Weights of a small contrastive image-text model: text encoder layers 6, adam_atan2 at rate 0.00081.
Rows from block 3 of the image encoder of a small contrastive image-text model, named by matrix and row number. Rows with one number within an expert belong to one neuron, the router's apart. Each number is 128 + 32 x the weight over its row's rms, rounded and kept within 0 to 255. All counts start at 0. Numbers have three digits each.
Before each expert's rows are labels from the 100 images, of 14848, where the router gives the expert most weight on average: "patch colour" is the nearest of a few named colours to the mean colour under the peak. Only what is clearly more common there than usual is listed. The data: made-up waving flags.
# router: router (encoder.blocks.3.mlp.router.weight, 4x128), inputs 0-127
# up: expert up (encoder.blocks.3.mlp.up, 4x128x128), inputs 0-127
# down: expert down (encoder.blocks.3.mlp.down, 4x128x128, transposed), outputs 0-127

# expert 0
patch colour: purple; blue
router.0:170156140075201150113188094086092124109147171103135097075067081077160139100119145162115179130111139178115171179146123156130147094179171124152084111110168141131117151184127077082158167130181152093133152141161157073122125096141115079070091115065154078123125126162091117161146158151128124065192123107114095120097111147095153100149091125160117105176139142093105182121143109149147119166123
up.14:132044165088083086131111113202199110139102112134170150142081144115136098185124079130107088159113085095109151140071158166149152127062112105112202123163157151098116099142129163107134141118133080117126154180135063084105094084091117151137151120082148151122088133100110135147069062121150109166155133110124090085120162154153139130119153104094106134149102080189117125169104160087149073101156
down.14:141147176129118136108101160163089133133135180147187170162134141126140135180181128159152090133133092166101107153116102140116127145131069081142165101163119154146105121143094149160071134177173116109181133109044165133142105161046047130123173101185124133108090157078178158160039069157122128197109139136110112083148115103108117168103154105135145116114138080139099092163097105130106146115123
up.15:166065166144104133094117129166154116182082137097156140106131129146146164145148156134124103101118079120106214159121134120134146099156097116149163136167156137178134053165162108154091125144126117119180156164168104110062104124047137101154156098086176095088049153095157145098093090089153074158133071147084098119118100103133109144118145106092117153193152114143120141211109138120159162141154
down.15:127134156104132160118080129142118118129147128127202168144168122083114138199184097218149109132123078099107123142114100147167111138107116086090094064144158106167103121103071110143097106156126088167130144172121108139178092150105099140127110095133110160120132176085100106164075106112107151201093133195158129092082154085163157130093151202086136134117105094173117068125053113112116127148110
up.16:103064109120162133108089095123143170151103180104052107086127085131136163141034126150114132130190157131137156101165101123108163077185137151154121145138138172147155066146193074128147144148141100116161079107117137168138095104098183128126118159136150071070165170118140155071140167110117141093159196133133125103121091117147077079162121132157098101147194124136136109189180154127111129133148
down.16:173150161131143168112117176142128082127109146165166133118151129092028126175168105128120145164079073101112081139079163111172118159100041074124146122143132110104128107074129132170109112164115148122141106150139120119100117148117116197131116106123074137111139083089186098205078159146121156178114115137143138173156133154228131119139160154120138142091103087119134093097152148072148185133108
up.17:068151095141149102095110102113037167080129140081124114107102117142167127089162162148126167057106149129076113090136106087133139128164193092134114118127102167151194135128112119073180155182118087125144117149148081124110161156115179133153116051123171107139161148143188150137177143125089087109140104077119171167145136124103115133171102077179144136155087126134133144132225140153138095156123
down.17:134140157131179131133125090106117108084146148103109135130135101146057138117087173124108165082112137132108082119146124121120131127129079116110089078128141158080201137090168172212149184113102140095150085066152031090120142143168110218167148127160131076160086117132163191122151174146142096146106108097137168140152115085166153135163081085130165075123121127151157173135115104146146160122144
up.18:117121147091151074176130084094106171129099152086135148123122146143114160172055128140095054139154174135147151090161103172099184109119086109170140153155128176157160096144170136167147137139120070115136083110132145120165084065058124154104133147069169105131105151103160176139141110125111106099144142111112062116084079136140136147126110174113109130188181124160108134213200116094114106118165
down.18:169113144150147154156115184167123136144130137178183124149105158104090129148170078154142134174134070143122168185094157111111131133111073063113136106125143129166102123118067119127089083127154188154174136153103097146109105153106085096137123126187063133141124151098108107141080115108158108200100053180126093119139193179194104120109142118111138155086122119116095129083089103078122195168104
up.19:119115170124107057174099099092157217094123105115136121110123138113120120213100074124018105141145167125140146136137132127141139110159127090162147140163106125067121124167191154083148142169154071135110128145157150111152095057068126163110142141085132139122078163076095149149099113100135151121143160092127085113121089098147137129132143168129121097152127136135091186209144113074154084109132
down.19:181125111176128134100126162166179146169119124167177134087131132122145075161169126138141116135146117131145106166092154144135146087141142107110177105156140103170087078130110144178131078106180116187191105171104136139160108152148065120084151118170114095080099093109141093141044106087161087150087054181130094139104170082092169159106133157117150129097126084155096140117052117066116145130134
up.20:119157119097172127087149169129131100068182127148130113138121100149165129154146128144080150145088116162083151087118159088095150155140132152072177165094113143121068094163098133143116151067129111124123117122112135143071099195163175153110158095096078162063190139134077155118177151169104148150093097080120128163139169159091092172152093117182098159116135135064079129116147182056137125087124
down.20:134150120146155132143070130108162091169099148187138049152151183161101177114025116127138172129135158166143100105121139155153149145111054127148098077144129097113142120154172169101122177154112102187122120135154135118087135121159132149090131076092096142051110122119145141151122199166159093154074113080165141186157106091121107140115169075162129115148166119142096114158088157114165081101119
up.21:092156133080092071142159065098158182152129146125139179140196076065038150165127137172131157145112127159097142142120136123155183101152098145095112099109103133122155132091108157145147198117116107125133055099140176193164141126103183163115120134091116058096083177110146150094121127156110114098101094168116096108158103114137162144140100192163169076134162114121158155138131119069127112127139
down.21:122109145198144177122103180169117144112143188109148119111081133167148122177125135082129110102141158131155116148152130147144132124129194108130205098105193101146087086188140080084144083141149105134167148131110082120114105077227077102097144109127131139114128124084085116135157136143124055158161118095127139135122189152083068128093154120133115190110139069128061132132123121085098131078124
up.22:098153098105122133129091166148146104123114051132144115146136135107137121114123123141123133115087143106140140059120181071107160164100074148115117140122099143129144106056000221147124085191121147120179145185164163175129140156145145135141133137153080110098142118130141126182119108099069139123077087121199161128173140141118142155164128190149157178124107160115147150144123174141103091121103
down.22:118070109093168132154144115117113164156105136117090092080115108155196103153153146108137112137142171128195146116120098143122102133154170133107191090149131136104160077172180080089181104121149085134132136155106191119101125094199156110120177138094173115100136100161083127141117173108126141082127139107103090160089132172054158177137105101084110091199165091125130196168164127128092093145083
up.23:161140084085146133184098107125076172128093180096143140098137174135143168109189128209089205159039111130151137133145137121117093106174131130104179077147118120106121100089175117117131131131182135087135097119193116147131120080155137099099092141150096124090109109095146107174115204187105140094150112145109142107162150153162138124122174131105101073150153149145128098102179075096094167167151
down.23:088194122175128172095144138127144138154184163106104136159086142129112177084103102130119124117188093134125095124208111095050097094130160150113100132105164097169157111178101058173137114137136149104065149086123136180131110159114119098115032121146138157143112099145154093151088169117081103159165152126167130082086134109127164139132116192144155140114149124074148112140110155157157144158050
up.24:167116150166063146141115166174101136089200101134140115114128096134164130094159121099129099116090072110136106121109170148166051127169156176198112147124143148099126176155148152122153158093125189129101124108168088152081098074148090120131157105124155141119175133057128104147151141110133130150141082131061098172120209144137109125146145087140167137087124135060132137035135189140164126132125
down.24:146219066168168124131109168050141193110107064105147067115099133141147106107070144159125159132143127155158195107124125144143143089106079141145064127155100098118139132132164156133134167115123091177137150119149131076164172116192102112135099110106092183134147047103105081156133140123120128145089136125118198120105127125135146094145159162162135100180091157163073142145096190134121116147101
up.25:142081099125084109226082148176174118155125066200062132136143149158128110111109065105106112157198134103161149108102113160126152147090094122201140152117129104131091180095144129082133128138143172122118167109106155138139111132125142099138169164147102212115114123085096093085134113118175122178135118156094108101125136168136113143099183143080078139151110079138099102143120164120082163061146
down.25:118142156140146112074168096151100087079097113137182151155142114091115084170158162148163094055130053125070092163106118097131106119111124135096107088148150189099180142093113119156114165127092152134149108120183072101104111142104091198145138063156170073145121115121199182161091104109112075131146161110120140129149115103120179129104106059132166155111146112165137152163138131123194096169121

# expert 2
patch colour: red; orange
router.2:130098123181096100170079148167161139165100124167042117129162174221107132113061114107067112168164126133159147074151125145099106153108131145139189181096115101155105107126133155161107108135072138144113098102105118140109124142140143094139174187213096181135108133107113095095141134121146138172091145139096148145102133120125063146103164153092130166065162130131097087125133174078072155105132
up.14:096120138078097067166129083053147165148108110074114119112120133138138076119149096126110115128159171142133177153182099170098200100146169183116156079189108114119125122126207145114136165122103119126100131141143131073093095127083179105123122128072128119115153166118091111110137129158143181070084143132111095101126100166096146144146077132187108096129196175142133149178159146106075070151158
down.14:093144123164066049159090139128112117084091108122146164145062146121147092106134169144121152102116171136146176170153167117100136080161173125129145101107119161105122172099215128112148140129151111139078123085156155194161113132138137114093130127102117094178116183155136151086154133179099163086197172119164112057080072191166120096132082108130143080137097120144166137152157076136111126116120
up.15:190117140176107068097110114108146111114149150083129173095120116129231115115127123155115143064175137106055040130116187138105092170139183119121081139148185126155170167158170093135117109167095105095155136084173137124128113070096085106164157082135128141126085089128127149105130135090124121159098171168157162160171070112172123133115137126137153160096149093094139132140115159110145115189160
down.15:071138104096115090131157120129158154172120133144166068167111155152072162160121154136127106087136065166069086074168055087112131115083095125106128128160118120160126156075095199150121146148138083132139139123108200204137198103109103123162098130163155133104164124142120151126090155076083058106119155113103130104124093146097117136157133141173191155139161147136095118189133126167133152077124
up.16:104089178156134076160043095193152157146130094123072148126110183177160151126079113129098082140212145098105140133098091114116151105126101108163147150105100185129147153155165117073125097219145153129137107166115139108130109097126148108138188146135134164127087149106126153128173111122090112169127165130137111094129103136140074185101122115114097105149213082121119117162142178095116074100176
down.16:153147114097051160111207170105055121101112141144163143125119113080104123129170195176163198086081142165108169168144184121080155143108156117114115138185112084140110166108167191151102163115157116130111133146131142124108161120135110184115084047112123085131144144164141163158067151165118147104155162152135139149067129108141162119118095156154174132166069111126171113101134137150152165149097
up.17:168167116154112164195166166162162150107099140114143158093145097199134128161181106087142138124147063122119115119123140128152159113089185134155171115188090109123173097091201102112077134146149072145083113132122103153125151134109070163132147120115117095209084155112144193128119062137104136155157186116066135174081178165107117094114075139107132104110115125155148153138089100091124117151090
down.17:105139105140151098119146099152125191166134123119136152175146153075080136091088139166119179119126158108151171126163123149131180101117095116120163090137164123181157201092096119124136206159119150129124116095169116178130084072131154065114068113149155115145130163111176082080144158121125008182097150134124092117100115111138133121123095165181147151105129138165093160122165179091118141093079
up.18:193211117092137188136105186174103078113156123127120113115114118150111136108195153096120155133063102049134121089098187107152141149115148109153098127110098150138093148160064130141133062159175148204121180179111123071079091099106120111112134139148123111099130104156109131135080119145102151100116115133162173163198185123104176183156128074138129124120108147108117133116144120173176122149114
down.18:113135020135100071095067097174106148174065085157104170129149118139133135161101070129141105091124151145173135061107116105101160135087083121121125074158110131128132172104139180127146148159138127163159140150170076139100102132150190085151121117162156211138143176133096108083103120148153125164089113137156119102109057136148162100131093192122170106097128118160159108161133145146129167125176
up.19:084144131119164083137109135056118133076085107127201115102109106127169135129143143132111122104115165092080141146102097096176123116117135168139120136138084159100155081101177151078160096195149153123178149187106176094128140149155097184133168148114136121090075082181167188140092156093139184110095099070159162156189136111116172148174114105130072135152149147101158115124094139111177069118118
down.19:068094196185104052173049155103157084151163164112148112196087135174146117118109080113138141141140153122133186183169126155130114091150124098120133129075169194091153153135139148060131137121097175130100137139132146096143107113086101147146135184139164131144134149115176127076153124135143196128149111080110093080122169145184143186135108105105125138123135178115098091115160078133118101087122
up.20:165175124105109130091195160132133047108155221133172119137139109089126163135228129155173174118045120136151053122118182108153099107089141134074119074159114116117109128129104125155144150092169094132102177115140125169129157116134074180144068118112091089134163113124119105175110145138168092105148109139099120160153156133137144074145110147136152120120074125139160113102122096174167162169123
down.20:147182123090123193118195118093138092085114153136192156148114104085100113130199140175180116151109075165133077165099133124136079099118128099096125077176160111077103142107168152154072146099148088130099143147124127114130130158128102181091100092108058079143130131129134128168070106099114118099150112174111092112151162120130192162129126153132150107166093122142125128094064061152168177176102
up.21:079113147096107092150096050074129156116083109132217143147130156078162108151104165153132091120111147116154117131136101150160167101091095106079166070204117135096165102145149143127118154132153082113103163170151132115133096147099131154099131132085116102146129133115132143098137074123110156103157122113149136075120073128118190170130159146134049077190157132154169141182127081108129040120177
down.21:173093107168140114111131219139115104120145173151131111089153151171120222115121118161103163128105113145168077121153185105066104163132109149108151133113127101148124095082145143135136100125098170143193100145073109119109147103155098104140135142177141144162120118124135135131124168119201079168090088091120139127131165099157076108100168118111132174071160125043128120059155158086118190090166
up.22:137070132125121157102171154154075118129179132151113180105118117124125173120172082106154160172070049165122102129135157130088100149137122176128096153034158118134102146119102156119139143118114113127141108104143162150055118157211099121157131107190115106165162111089125111123162139120172100104083078136120112152101177091114101104133162124116177181064139106065064076088142134125108162140101
down.22:134149132093129104101101099158141169150136142124157168078145159128135170090102122104114161121144156092125089106139149163121119163175134158127169114175121138184154145125085096155176065135104131119170069082101059127103105117186165065151157135210131164111147081098106099123114046067139137154068116118175157117135113179165134083117133139188156104089168087095100124092136159115170100124172
up.23:085104152064117061197141114050137168096086138125179095081111129132142122140110146138141135129166162114122163180152083162116117076170155148088195125154121157119163079134167140108142152121113111102112119170153157095111110125130193115143129127056125113108147122145122116119100166166127182054124180103099148094087070147080150114149059106163085097124170177120131151147156141079123092095155
down.23:096088165124041036167087059087183095117112082128158153112070155123156050129103149170080117117145151118155161159129164110136150096187171119138121130149120184091097157084144155095116148143127132116093139138169168191134126084122150108150128115121092141119151182145141181048100134112151148098182129160140069097114116146163152147121112146145135104133111136165157110117147067176131132132148
up.24:187110109121149197092164147148076199134103178145159100101097124098154126152158150134163131101105085141089068090111185090132152119088167101138187118160125129160127110081169148167134095136107081165177083176090038129108174038143167176130141132131152130162149131127139160126110136129148125113166110095109162192102124102100150114155169142103149157117097130137185101122107138120136059144141
down.24:126114089139134135085144133190098143100129173055164134168138114129120151094085080118150127059109088070127132097170073153178196175123149116128108128118113098145172130149059111181113194101132128177108085108186138144138095114093177125152082137130168126100106153113166080076090097119107073131155172082137116143106115128100132163124116150163152145135061103139128118191194156150164128144151
up.25:080131173133166131099104119073138113132094107098184154141143114139176130158168110120199107010131147074062094110088105110187146131095118129100097085185075176127200120103148105113101128164128140138128104179131128144163162160092101192149119118098198143128106114150173178152115122089140164104126135141143159127163125072141170118141099087105085101131108135150181127139143131143116075124146
down.25:092114196124161123102113146135089053072098116098168128147133125101167109146128107111173107117125131105101141181071087100182114143132102093085101078139129197098189125167134106066095126127126121114114111201104131066166148153093102186123165179088186093128134134159143162161121094166072185111143112073141101124162155125141138156166158089116085108197123129116131148120138090158157092130140

# expert 3
patch colour: brown; black
router.3:155178092103103170125158173138085096107169184114180147142122100091118177122215132128182195098076084150104057119124191058123113153117149143094117108102130096096123118087110142156113100093154110105119150120135112179110153129171091171137111097120109102137189084121135116171128134129139110157127083141132144171182175110119125069119122113147168127127067111081162115086102141152197168157100
up.14:118143134135207154064109130089112135124079114094115088114128096131098125083088129125147128152121104114170091122134125119105081105104153077105109109131188123197100150197119070109167063106113130127184160155114151088110088118153175071111143161121125091086181142114117116086171199130105136130114148155174059188133109178121122116163131151159125127181168097099032145128150114110135132104138
down.14:089066133097123124145147107118146083131143101178167153127100130085145153100152103142079097094140073132131111109102130076174107153129130128112161127178102147077124099054195155141078157085085165110121165102163169121116194121059160188184120173108128093128125123114210137192084104137136150120165110095129167083153108108090129147113116154159131162106092122112185138098117056163123138125160
up.15:091085107148101152147096115097092153117053113127093121128102165166198129104118149105109063055182160036105148150143115110158139100165120089147153175158141154112182099121153164089104106166055085081128092142099113158156150140114098088142145139150163144164121115144209179102113175076099116140088161106102121154143167100110109129080117116105066144135146112138137102093147154164086131150118
down.15:112142150097167107117117156091148128115147138123131163082136153097141101131124140168118161141150103125127186169122148098029115144173104080100061157148131158099147095112175147121164180128141177153182099171107092094078055127138117117142087097148134155097180126078102076104131153156091162159055137081107159121125037155138164124139082089152089122144159151182171139126135144109146133178097
up.16:105163118133190145134090109181074119097124168114152148114113117099107117087150136144143144141096136107086163163147143102130111104156213149119160139033218112124172126138096145161127119078103186117114116100161074087062093152184164088104191119114124086124178111144129094107141157125111097115115107130170147115170129117065140142130107063153151171095127168052114161109109143101103127131155
down.16:084116136138093095121096128114119171083177099099178160149115106104108112140124124122127178149083122132090231179120142102144146111164112147147088083082145175167156223109143155088121158131104155138115122104168077136181121152084200145162127090108159111145147160143147097147070114161092165123185142093183148074116136115127151118110126094137106172087111194097108143118147070169134121169135
up.17:115080125134128097148123083096097154142068125090133141137121150134155102088135150133127118087131153043123110093139100117103146153147130101163092169130120116129195119126134171109186117205078093076122094124128117127135125135139113077146118116193236113203076114135188179107102174106087121147120146072067139164150116062131147092085085105121118127149155131147143110180149098156120079134139
down.17:139163124144140126143142137108145076056171150133161139114158142109174118131137110167103138136144136123101127171142143088066120178154094080111075210128090138069134098074165101121118129163114165099214089198126122122114110163147126137185103144177119174105181123112095105108129171185130160152049127078083164115109118163168137105167166111133105147116202147165157113111155159136145153147152
up.18:072113140100131073186084124098079141074099114077109109126112122183172107106125137123185055083132157058147106142127040141128147093141131105134119130138140135181209103147118136122148130186042090069179118165130133134128140113108095124135141145174161146157114097150146174114120164122154139135093183119053146131151111098110126138107112090130064141126153115124164083163178108165123114146140
down.18:106170166114153136111103161085127128098173104132088134120138163138184101157147125150125129107167147112106182190110103088082102200186099084142099158146132113088177124150153082088143138169133140120226142175129115105098117152143141135141101078167100153070124126136109072148154136163048157141076139111109133106084094202128091095114157155132092107089206100158123147153167102137138139130164
up.19:069147127103202119112086106131088168132059110083131083074164128136122112118117167135172115139134123069141155081144134089120090109170156152168163148093162141180103183174114080146174151116134173161154145164142119086083077128113167098147168131113145095121172085114130104087141163177111088136083117146146122193140107183106099156170089049173107090102125146109078145148166152112120115136150
down.19:103101180111080108135074127151101081100107097180168120151119113101095119112144134178089115082049096111144160187099150090142102128108150129136091109113161170190117160075134183081092114091117156133082156111169137137174128116115154151105084125122139105149144194151166144145114142135082077160207125122181118126163194138168175157089112133131152204123095172130103105140163123136122153075147
up.20:148123135120147073178055059149117152126110157080149076174139111107145116124123118098081140137137186081136193139127053133136134119217096100143176164102131142099098131177117096153135118106112097124142135149121098092111074101115120068150192160121127155130109129087119084103188142099105146085139146105087139179123116140176056201103093119118123188160162107117139127111184133123140100110160
down.20:095129158139181104121083149176147110137133099113129182146094192126143161088135131120122098139163083090084153160118117142089102196120113093118101127103135130151140122141129172095185092169114166070178126094189082125129133117128174050176113078196114201134107150039148064124172157113152097156106097148131149087105083152112100114080171146146107163113128121130091093121115169114135121120154
up.21:098142122143053128125148128152121140173184191135141160100101108093113184162112131132132154063100138117078105127140153128126064155184117141146137124068141154134176143099108206112128131163135076113080111085171135135165151108179142171146111096119112093150076123114156120140163108100119165053116135163181164062111125092185157062167127193127164209126139135128138145131130125143123113175131
down.21:130140179157146160107134120179158131126115089131123137212119177120159123070116094123100096175158157205147171132146059109136145118156055157158100107112155088074130147105121098097099175179123131117181106152085114109124108131101121071085169163190135146108142103105104154127144125138167172143035146139132136091123080157165149136126172170057085075111164125171125092117126142103126144137126
up.22:149136142080141095105117142063143141112124156088118118089099090076150143175135154148110142102107107150134095136112132095156113161157186085122097184142147139161085178181125073155201083128141154104164167136136123105091125110158100097175147116068184146088200123105105152165170140081132145096116167141066159129107110095140088121203190076171153108165129106096128169111125138127178155133181
down.22:151168137190108148169103145172169133157163088206095137111102151052130191131134121125088096182155145140131104098114112144169055186134162133164113092110140117109117112098155156187121132125073122116091092050116122127111165116163191167122061165159090174138081136097078118127104108116086107106170108158147158122143144093116090124097117175143115163137122099116098112062119087122077135099150
up.23:171098151076155111142118146164146107124113069110172122119107124141148105156132181171110103145139115093120171149135105154108165073146137050135118102140163111097103178207188120101124130158179135122202153161178119049169070110121138067106142123132144086108104154114113140110099117175132096125161104150142091112106085176130163193141161118078081119127137118193111156110142117137148147112214
down.23:121141178121157122182095058123148138157112054085167144130146160157163098129102176098122086163164136115112142113093065156174141083119129117074130079243118168133147116149132113109125159117123095136141139141189143105172129130122160116097141119095138122102112140088119097113018110100136115138163157148141094155142095158127169154171134136109109096156144089217120120159114150130148057116096
up.24:117112158105153129119142131200089112144059065083141082156123131157145128120100067132184068148116145078091184063167115106099103118162118196140163134105155134108123107167134080132178130181144148146132110122119133090105117140146096117134127142148182130152151064059094118137187102119122128108115135171083138102163148091101126124115079158110114058083130141122128131134196150214088083140128
down.24:176122102165046145140162204108086161087134170154146130132106116109112164112114146107101154078044137115099126139148162118129138143118142139139170145147100142110108125082135150131133053084121126149097102097107142213137139168114089125141165135107157113156137146155150142124116149181125172100136160110078217144149183079158106091139130071150120181099088143089166144069116072088137172174120
up.25:144113133184115108097124112098160136159071074098121145153091174139120174109111035024074151126148116149146101095088123172200120146080103155134129118147132134150109109130102168150104107108065118109152127117125130146137125122140142125127165176217109186095105133154130130168108150153174174139087159108156147140130150145167078108127156153131136202098129150132092097179100150110194076093134
down.25:127118091142129127108160101052102158127116154151089114072079104153156146090130174101096172095137141186101136164184189078046089124165135106177119126111142134134124143133180153153133166156125168118135133128133102154098146105145120120101193114095174075151151081193152142150153191135127143049101131129128148118116105085104071126134099133122109132133170152033170148087157107119094160170134

# expert 1
patch colour: white; pink
router.1:086091178153116087129071114091155148096096084121125177151148148139152086186098142126116068091167180082140145141095089128155157114114072121100112116181094171135164111130168140111122139132104101108148083153119139127178098153092148169149151138102187141131096154126188192082110083076122169110129156108158122087123080084148180148107133126097078106143184120183140143183173091129117071098168
up.14:168190115101127142147148147131139100104153141068167164104091111167082151084154146114079153149130103071133130135150151080129185085080154100119119142155083135073081125134131106094179071156182145131155138143117120127099060133128184136090205116174136120089111154122132148122132130136085131147118156129151054136162150194161130133125117055137158166137142120079079084143136154126205107194119
down.14:142106134096150142153145109158147118111148106123149153093100124111131116115120165123092149130090083105106137147115103159141146130139158062119150104255109146139094133116048171113122098147123134147057159134130097142130133137152105130111117124141078119153111124174084121197002078099132068144143102115115151126108107162111163129209141125110156132175172110152083136121075127183132125193125
up.15:141139084145065127091068114180120102183123118143111119180136133188120165119160109085109159153098083149130099064149137088095128165110120119121180140119134124121108142134061122159125112113051168151180138101153111106126174182144080109173185160178108151176103112100113120132107147167127095144114148124078153142144142110120066137130164098110183198150071114150157080067146155105183171157115
down.15:180096142154116104136144149133133102145172170131082119101147083181114132096080101087108169064123153118112090122150095154115136157134124135091100137071085151145136105111152100061125124104127099126099060100095159154202184124122124121147115183100118112155042154174119200082192151115131095156141162110122142154118149152192072100112205134131148142117167106119098143086125101098142154063116
up.16:115183103060140131135189118183155102131113130085147122128166153094179135090197101153146131142141066106108144095120115107139097214138126141133106130133052149100117129112130114146148181140159143180156123144088106145101138157153064149147168079146120175146116099037153148195123120127140095111104109110056086158166105109152114131167138116128142185142140111131098106121131161234143116150118
down.16:119118148098138181134145093160090095181119154178166123115125059125075077140099132121117101124163140106133095147142167118184090149153145132120147137141150112157102119202096124165132092155190157100085147094144132121145099039155101109074130062106108104113155116172096148089132161105192109120213156198107099214133110135107166110106116127134089110089144100100155147174141147146106141139174
up.17:143136075163109112097104070166118103176111176137106139132167145157105164087097146122034160145108094125162157056174165086088120184127126118116135143124125149100142097130089140128137083140085122130186117093121130164140166143116117067177188160182110157083141136110119124092142167078149092136076125125087136181131125103164062081074114077124155208104125126133130103089118106088168150129133
down.17:147113164119118083146102141120129092132154190097095096137162171180101134112143154109131091149164111087118118181078080078156144174178117073122078135079064182117143093122149095148115153118150131103107102125074169113203170118115087123188123184171114172182122147182102169149165155153102153129174137082135134140146135165179103099140201087091117156155128159113096099138136092171134151149136
up.18:085149188135198112126125098092103099086127137058080169182148122154068118082102096140110116135177162153124102097138094084112150070108104134123108144119151121130185119129177100165056123150107112117133105112129144150118107145122144148147162133121131094121106175131156170109164138146112197177120132103148158115143106125184167097142151155130067120092190095144097144137191080152203160109215
down.18:125132062161094152155159124146147190115131102113104115050111115089118170091118106127094192167064147161190137108100171160139100108144091115151104114182100131119094159131106117110070137084097178155121106105141069144149161164095186116158080181130153134108111150083126066137078127152113161090076189144177195101133100110103136116131154121122113110161092138079189148122129102171111165129129
up.19:117124099114151183093122182193158059091115104096099105151108122114184128064137196084142151154100103098183107077114096170108148072084132107122139090118112115066089132156099117153150139133080113152141181130095066100072139113144161131108162182161126139124214139159106078115112136151159142188155153131160140172152139179117113135165110079114124113135133107141128182119120163190142106140160
down.19:181125134139128136145138134129143093103172161139165094110128070128136118122169184112117155139124110138112127191095148108139064163138190051124116166095107139129125098162122115097089102142133139108169128186118136108191161070156107142125154144156082114179101126183109107137070164097134154130188108119110158145142193207162090119124182095089093157061124100072136108103099080081123132187154
up.20:126166136115129159146088154148115140118124137088176138115128119143114114104143086144073140166119083077143187101128171165141158124128119097127180122141162155129049139184090084093166101197189124136162171168120122106083078123096123119089165113148156100087140105139131133162111136167121108208137084125142093162162143170193148168100157137124149123143135124139039020141123179108128138103132
down.20:169127130092129126128100114117145093140137115146182135150112110141129133120155127124151094104110110124126116140065149121176070127121131068127172081242132112097109100100123150129129111105122151167088127141189140066089137098164067161137097116144116086199129107149105102150025066107134082157137142125112153131105148161146198105102126160120141211105122176167085127126077173119105137177150
up.21:130110074133098061186102125087159154197150145150114065113131160157138144142079181165064177070148144114117139114160142156083110142178172122158196171145117118124136093152143151074147139146128112105086122117155166101145109057109159070107091102110122116180128133143120147090141178136108104083143140132099161158090100142133101129108135138178113146115096195112151130098177135122074103118217
down.21:103185117130145134113127172069147155117104114068120136146086140135105126169148071086144124133114139117117153075114119168115105088124126210094130142141168080121164196109149164171202083093112116130138099153059103151084122168168150150135130152110186158104173082072101087139114113168096158070106111095156103152185114085072157112134105093151150130174114150125075147122156128192142094145121
up.22:105081157173088103116112154133177127105122129159128163119146157187149127155108131124054079106146123107150167203196198184056115151158138124155217149105137130156092115137164136102169124105103121146103128120116133172159102139070182087153118085178135148132116160066103145081129120116129140130078132145090104071117111135117114119139143108172106144139136099117080067148175044139109128137096
down.22:091152117079155160168155144129126166112117126125123135122106074126059189121103159102138156130046127105109133099161127120160120116141119143147117093177086086092114128131076102089149094123132185156099124091146123139110115189125216130150081136102120066100111165134107073211044085146072120160154119104149126095098126106100163147098090089155135120177100191124093134100098116107135153184123
up.23:098149100155105145189113145110126153142174138155107076077132130124150102109135142175073185107114181148120160066104116128116094119113182143170179157103097097125130103127136137095114171126186102164074090096123086087107125037123091109145125149143137140122160091111059102179192114121130155106132178096107190150127130099181109127109133112183146127097147104099189201138108158089069112130112
down.23:091140125128098113148121131145120157105125080085128130080175120114177040161132128085179060110096128118155167081156142127149132129153176195178162177085092169083162077116123142100183162112116093149100091160080142151116147132191121154170193161104188132100207141124117113118152107143127175069125112091119129119153102133150118101155115090117126134168145135133169130157160176146100063102139
up.24:079172119109201146101139163121100073071130130075171101093107104102172163142163173135171124026100076094109091121127134125141109124169154079106087126147148157103179120107099095072169123114137122122184090164176128097140164088121122143169129140106185105121132106150168166161122107143132127134135118088151127192123139111169130113174124072102093155159105115118155176078128123172183105158186
down.24:154135149108076155183135113148113118121173173160148130126093146110098154082100158192146123201137114137160130143085141121125145076142135068135148063148145135128013096144154134140066111083139119137157152141132143127158127082125068079097119105166075119137144132152110103157072121105192146193154094144132082141062142198099128128124153133163093137096136096096105124124127127105145203089097
up.25:145105115145094067093164126178177109110165139139132137118108104075152124141140102118104146166082126138138075091103134143119107116121148143108112163109111129114103148100042150211099114105057133160153112101176113111129141119047115149160130125135110156118092125140102104164124114081150111129104142159102127153138107162149046110149138065117239209137156167128143123137136184197081168113144
down.25:127123171116149149140178085154148085136163126091093107174189070123135156125093081134103135137132133097115155197155088147181200136173085068131077140101066123106122103135109106101173198138128070108093079128133178127195134086107104118094091153063152132158164135147117172077168134143118140113156181091146126109168150150180103126087152141119117149160133104160104181135126115137098073109121